From a checkpoint of a small multi-label audio tagger: moe soft, num experts 4.
Rows from block 11 of a small multi-label audio tagger, named by matrix and row number. Rows with one number within an expert belong to one neuron, the router's apart. Each number is 500 + 50 x the weight over its row's rms, rounded and kept within 0 to 999. All counts start at 0. Numbers have three digits each.
Before each expert's rows are labels from the 100 clips, of 14976, where the router gives the expert most weight on average: "peak on" is the class under the peak. Only what is clearly more common there than usual is listed. The data: short made-up English sentences, spoken by a formant synthesiser in many voices.
# router: slot weights (model.blocks.11.mlp.router.weight, 4x256, trained with AdamW), inputs 172-255
# up: expert up (model.blocks.11.mlp.up, 4x256x256), inputs 172-255
# down: expert down (model.blocks.11.mlp.down, 4x256x256, transposed), outputs 172-255

# expert 1
peak on: /ɝ/
router.1:434518576523536520526483505449480451473463586552528570575528531466471462452508444492480552567498454448509536532486539564471598398493479515510436561489495506508537575463466477473547533485580470509387510473549432504596477528592443511537484592503460435452
up.0:458480542524414494479524550537554514546495505573506555488458467516470413554439605502476628575535531533530515551480550497486392550445518606512486522475516487448493536576536543528536371411541501543428544487556551576543490532438448503442494517517525410445
down.0:504459506486467516483527501497471534526481526621495572433484424584386583472504427456485544624545516469458597648541424463419512397419465461524611474526476575555460524451480556529519428582561493493582621458503501490475532419495454524532539374526532616459
up.1:577563542552406497466484487558553530629568371481460434525534458520507501404445405490426528481534468543505552413415557519483653501481366445568485526452526438613467478546492460464571559493438522515603418477439536527521451535556502593560445454496541512400
down.1:586476532494480496532524435503560522509479487504416521463451518505551494438567542526385510490495612547541554443452511480491576550493581521461560535400424452502560474476507538452490584474458460456571459451516481553478499539556610545412578554435539536519
up.2:491589519433556569474515502594438553462514586553548502452500525641515468500517431465370507495591616534471524528497448456468480492582412491466548576519434517503509406525555507481518492590539583542569378561539528534522516503502390593512572467558468556581
down.2:542489436467464562478491416474493555491520521521475501432478548519430455456460504467464474414473434494397523499440479576517441491480486441491500477521468479466552468520578421568465528439516585533475516512551507448524496417558512481537429459479528430482
up.3:435563418478529481471535427487477440481546507478406480484586500411525513528528605518472503594584439509453488511514489554443511453437526423550573529464524516632515512552507571592478493485475511586529462632527507450497463556496548579466622515503495473453
down.3:473506479498425453521537505603485552556553610494535493531594635533445411500523454565346523458475506543498465501497561542482513490534486461511555549548535503472432509503466565490443510459416445438473519446490516450467549536436496500578446466525571489483
up.4:549498576473551404464477451558410406613541475483446503535553552510459632452561541576484509523486493596518412465461524439551607617547520495545515540499496533543461520541522471399507412518468493463477517486506496405543506522537427439518485510536563633530
down.4:582533504436450472450573501497445516634555488547594531464485547512485397462509497408369579425455466604501446392458466500414548467479546538550562466560516556435503470495463541553533474473524463460455430585607567495452477500541584432468399541560500466473
up.5:484513475538550563515521415523567559423450412437445551517537564523512628465521572529526517469466477542458468486569473529581567496483477481538488471556460446567443454481511506473561466476579570585493509446506489451482485563540393516427455482550548539462
down.5:511437610528503444501533517489468458568509519577506502414534570585473477550490478455496484544454553521443512505537515585432587530556618481536477481446447542466480607524549512508468499474485420524488506501498484457431562525458474582495499466556615463547
up.6:527430550434563559549529566487486458521497698548483505458480428584508584522518456403520505517510469511459469448439410442532479539402451507487530539452456569537593499472464517519448593450494459421532453519490537506466490445529556493555493586529546577501
down.6:571453480520505529408464554523478486510449527517444524509391461539513543379497537475519460495560427510544510472527520524458475554475435401565497517652545562548532469532532518585488494531497518473605456432569410526478465551596509492478480498503392539564
up.7:514531530503383514402557517525394548520495463539490557516531495507403513554510386411517510491601457576432431547514480466523560517491473457536481592553563524509601492493550524545523537471540471575553537518490532541470440419469506548512636396483497473500
down.7:427512473484440529507459464548518540597500553462530533589413568542515549528568477528409584429448524493494547430484503528550470540489559535451467554562429517461594442539464537482470478506495533487484500470543392540534534534511479437395454488498504475522

# expert 0
peak on: /k/; /v/
router.0:460527510472466477487444551544440529490512578598518564540495509513545552468602510487496436561442488464489374535512591576436478475577518507416500484402534492464389413563529452546556515608469587395514482456577415529448486412450526506470512482519554510477
up.0:471522471525471416515444552555527546423473421394506530425471529531557512571577507435577489531484483511433431540479602472460505519512509505465510491442423449485540538551427468461521440498465518521526579447521518543497427528476598490438533426489479480477
down.0:583480563485417491465407493565508500544468516471518480598494488512493486469457388491519500463524499487462483506533467446458455532512568572415558514523542472464510499583460492503522585480452488454477577550540550510486507417443473521590447452375473449456
up.1:490454578430502528414488473526526558485486458454440490532475569583514492410526516411550521547540472528426504485444535509470379546513484443470532506376552457448484583440558555534499494481562562477470497450469437508552497582554509503549529462462604517486
down.1:600534497454426484436480555482450521428482492555540459566487479554428521480525435422464464466485479468518480557479525512479533498485420594553466542549510493527543482467558473580438477425554585607543459522459527572414484473546542474513499482531487500479
up.2:456439425502483458516517542503499489621516544536542481469535441444548534551489488560468427503467507545481412458458421552465435453497562523420507439592461460497467525485531427524572490542455614523492566426377509482461503566549453551441490531567555553474
down.2:505534471474494486431439428604434511532451530418564520461417529499473518402509488556550421516480565508495466497493467501453508537511505487515580495456489492579463451534567549470572544488412490430551493497540455531500535419504467540526490491526516563525
up.3:484534471456487428572398493531442475386510414470460553517526481544475424465520508509483498494502530397557518460563470477510483529617497535624506411499471493457454535565475479490465525444477474595486533562503590539496491559468508507444433578520511496527
down.3:534395523509403392512429518495465485572473552574358560466473476538468540448472544557411551483476536419584532548495464483517602488486472474496489553545546601463496576509451553425453478461490500521429536481502529403529492517468456538427497520459571558543
up.4:570489529524491403462431504467563472452529511521521526577392581526357437531432489502535522577497418503515595576548568560398530489462548412629492527437473521594594476511439541453472500534481498527475464498442486481455429532452472413461440509436511492486
down.4:563474499546373463592509513475532442534440515549525488462575406486448398574491492476521498580474421465457455462396459460429472606488433463460548574576474478475504578415515452470564568495577506447406448496511557494486426528456470468482505537427505478461
up.5:489486554528381475520550477466539472475518505509606530473506467477586473494446590451497564450368482520502500492501533400508552508547513502504462436552527401473557516572448570539425556630484401530539575529376536550566528471450526451487482480452492511485
down.5:523465524508489443567547496446546485449535454541428509530548651573493519512499535607459540517491430515554645475452473563580547438513502453500424519550500484487442480492479490529524456575477474441429498489524528498497465484481523480479561534455555563508
up.6:538414437522505513514535506515528489495506510496594522501553481539449502417501442498418518418457450378500450629567456577506564408425485505531555451513499495463504446499489492416460565558548434505440479540458538660473514558479507465470474425457444454444
down.6:439373594488510492582544487506476504483565589442413521405485545515555495514484407554539462426423430578487524426546467508476463507591482529501492463548490547398454461467551552469516463541422466476516517442473425458682554495497495542532546503510493524472
up.7:433554460355428514487551490548606506477504507487518479453472473510427516469464490519469510482614513544476478541523588499548526530499477492508588567387550572520499559520511517584493459511605526524561435587516464499534378494500441467515438492491412499547
down.7:467468511572451484431513521440470432521421582595462527453482482466526571533462524527524489495506486487422540555579518537495515498524400434590482533550540470567479523481472518512434571516590467495539455544513506515448444624601557468475536490493442446551

# expert 3
peak on: /u/
router.3:451438598552486553399510502439482514506488471487497543551520468429522480540547574539461514504542494485597440528547511470556502367460494464556520586510457483390489541490526579431450491492511518460452478453521503581550452488434494501439531465463515461550
up.0:388601500546411536501535487499531503455570501477447468593474522515523470503537457458371443560571525490404548474510558500534507435519500526464406416532473478491497534479464562499547593486417525532513425487606469504558468517481536451537422622445482439457
down.0:453490523534567507529467540580485495460521554495457383439470473470577568490562468428483483533432452530555575548478450481484548503456452486486450434554497574526517508494580584419500498421494527456458395511417510551449507479499474441518528613562530548526
up.1:419482448514459464490592503533514523563490550468496468459477513476464497545472558534517512555477530610494565562576565527502483468537483418528533436519562489537479510583436422457606510494429460428573515478500488417486531618468512416484536572486486472586
down.1:417605583527529511494490557513496539517493541540414494509480456553425588458519430537390545539487541547401511519483497577490548487496535427516483514473485420524512551566471586498501547510522487538579406552506428437503487518449486486466616392418489526476
up.2:560465501470535566504492525592435509528512468414468556480504505425478572565548519552562484438448562466454437503513528402492469452491534438348498495448592565554483518525482572496522503453511613540454408577477574513506446507536430538449552429427527623476
down.2:589366411489543512487615521466415491538595515524592425445473444479452443575566546556540482435443491469543518464466462448434527440496585446552496605503521538517616453455425439513507487530424506468576471478450533452509567562489492544479465579448569595499
up.3:581397446511572616445525518432506569570552458496448526466470500516554532457530513448512471475517442514470540457456459503525476424493434503498505458487493499531499491576518484563486483521527528429574446463560519480493467578537539414555466490455496517486
down.3:431431450494494522544530438496482466514470552450565389466474483485508431591447581443442478574441481432483535504422493532455415551483510465506502559416415539540490468464483670475546482540497505533494479501447510526480602424499481415522582492502519464528
up.4:545495635495508546514479539597525522519433562501543477424557518456470441461512603484523533466448513454469468572436439511460427416500513528415390528485461429475441527510480427434465550587398443438459487538568508518452513496517475574474508427478624495530
down.4:513439446442483429509494491533481506482484490592488551454463564549559477477482480494561518553511507450547442444461496553599518501480602557506510501479549493425453401499505497489386493583564597475515509443513506532459465646657434538411507374507498416389
up.5:457591530525501527516405460499445452457589548412545452497551586530466479544474538428465481491451565470490545445578552430569536527489533315443535464512501482510554466475473468440454445484487622564363409482459554397537477456569575417432538563451538465441
down.5:415475457477491450539510580460451531390503602526563510480526617555514525505553550479433496508413507430525480521520517400541547541472501543559515513480581464595578492482500530496546432490431586565516474519512504521530496457533483496517562394570459571446
up.6:439565565485429492467585417380532506536537464497490446469520541526421546579492503455551432445491512384502521456433513533567526468571515466509487519487463476481509460497545525438416523495506484587521558551600485565598492513498523489485504500528501543559
down.6:475544483429448469555577593628468457458465529534482461433488505524487477432553516511461536504574469488463514462582536553412567494509523540491595526577545530466457475499469529530456466547481430482513554475510509413542515564538516484519381566510485435553
up.7:490498470408501489455492528476533570577423454466569445479541545512428542495385466556476561536419526570518493480425438528566467501485489476484408499500539403526533427440442480558496475593439530586416571501472464453503543512505469463481508514479472512494
down.7:509484545453603497521474575503462486506393506506450448507469432482528459563529449504467538519463607438513534521542560509438506547522588537472525489555444449520415443421624532490529468492528439576502556497561504606497504553426415481452495512614481518448

# expert 2
peak on: /ɹ/
router.2:478504439541389444584561510441516457564500474504513400512536443465522502472530500493464491554439482507540493401483478539497522461546412541534534462489473561455488470532487595510516558542439523582449587498453480506494502519524544450520473445598498555409
up.0:493397450518498495506540510486574503487467448451592623514487478480567473530532498478569471467498460514539556408540497481460457501523494579518522505609517541396486494485514467618514450410516547485451484464551524613479496570515390544592546539417496489600
down.0:482590489520462436493491494499523502549560491563513448418513548431479524538516443537467475581496479549521504582565573486529488502482445466428448540527474457472417545436527518494473585498513591432518470506477419574489511506487518513382477524517590466400
up.1:591531454560501448551552496561484525460480477567563531438581478601436454469520625554604574509563586432512471493517503496530583461461517504383462512461529505508504479527422425574456539507488500450424487607559425459497523520487468453442402462510532486403
down.1:509523467432435429517530526474436538468500491487510482492511488605471565506481588502519503458505518412536529571531565550461487402495538501534469369430555435530492524473541530487489479449458506483426501513569501488475433552406419482539566526556596457450
up.2:507430603511415490498471542514506450514484465521557532434525513552414483427497573578463521457474513546549462526564541486576447499449527526491594522456503529426482501528532472533471555561442528401491523515529454465483506512504404473586473522511478549482
down.2:521530445441459432535549462421540579510504516441500508445585524454445593553569549543546516526560493452561548491586510455472525579520560616515483462571501491499472543466502582519460535462562595421507481582451438459457528584476491497489513533500480510529
up.3:544457510430502515446449465522532532477501512473495516508550509488531439514527479404498570486427507506472459514499373500471587479479558477492546500483471558557536489462451448462548501471548440485483449548555443485562575514438572489474438486535516496445
down.3:515523480477509485554431524495447479505525579530474479551518419516526574360455521470551481482533468478505462432437496428556559490594480570554462495498461517630548479486488455434539507537440468439486538458485520550543407517456435481489499418477528491518
up.4:439477587448417536403447426491439535510540470445457532495516503462523486523432574482546442545511516482495438435490553496479474452497453560456464508467461478506524493466447453531567529560451533389621561452461502535449411616548465429561502553475473565411
down.4:469428496609535398466501611516515487495475510521487537432514493486574515522521491582472596464451529449523599530442439586511544496475452466503520527551466568562448532498554556534474506491559542491466528418567480462435534542456484494473506450485537476555
up.5:505465546557477444467505579518469415485504558504584517537629465533526438544568461557527474466553451539527455495466532470590553533506394491486614548421559501520593542548519498482533549537485586488491408516409549465540533451508464551484598522471500417561
down.5:523458521567455508477595491595482438596434468539519478442544471514513534519544451593471481554394499551618424420477546548469516522526415451471456521466458529449454483511565513436441489542608487476478545497544490563476511534549510463459442520455576511538
up.6:534572498508524558457520592544565577528519495473487421418562390505438531476500451592533512456481550489525460555416450506488487544530594451575526472544473530516529472568529493552555446475531501427512494483450426534461537498537486492459474473484540494493
down.6:461419555461560500419521540472470429536555544482532511533481527600528617504439504460488423462404429419457501512561491545464501520419388457588456550510481432519484550426478548523534525548515542565469448486551529428551494505546523572509518462447415540497
up.7:473512567453444541561440491479439508512532527466414496484551496481493511506510487495411566497501611442410454557556448489515515537471415516508448516539537538519419493548480637515422459568447489552483564519449538530406498451523500415480501571561529444476
down.7:541538521528442498570466446531461575611387481499524451488588556466416391455534461466496461484563492493488526421511461460553507413541497515551535594464485525477485540430516494530549522437498474661493543388416497532536523525437481534471503528433506574523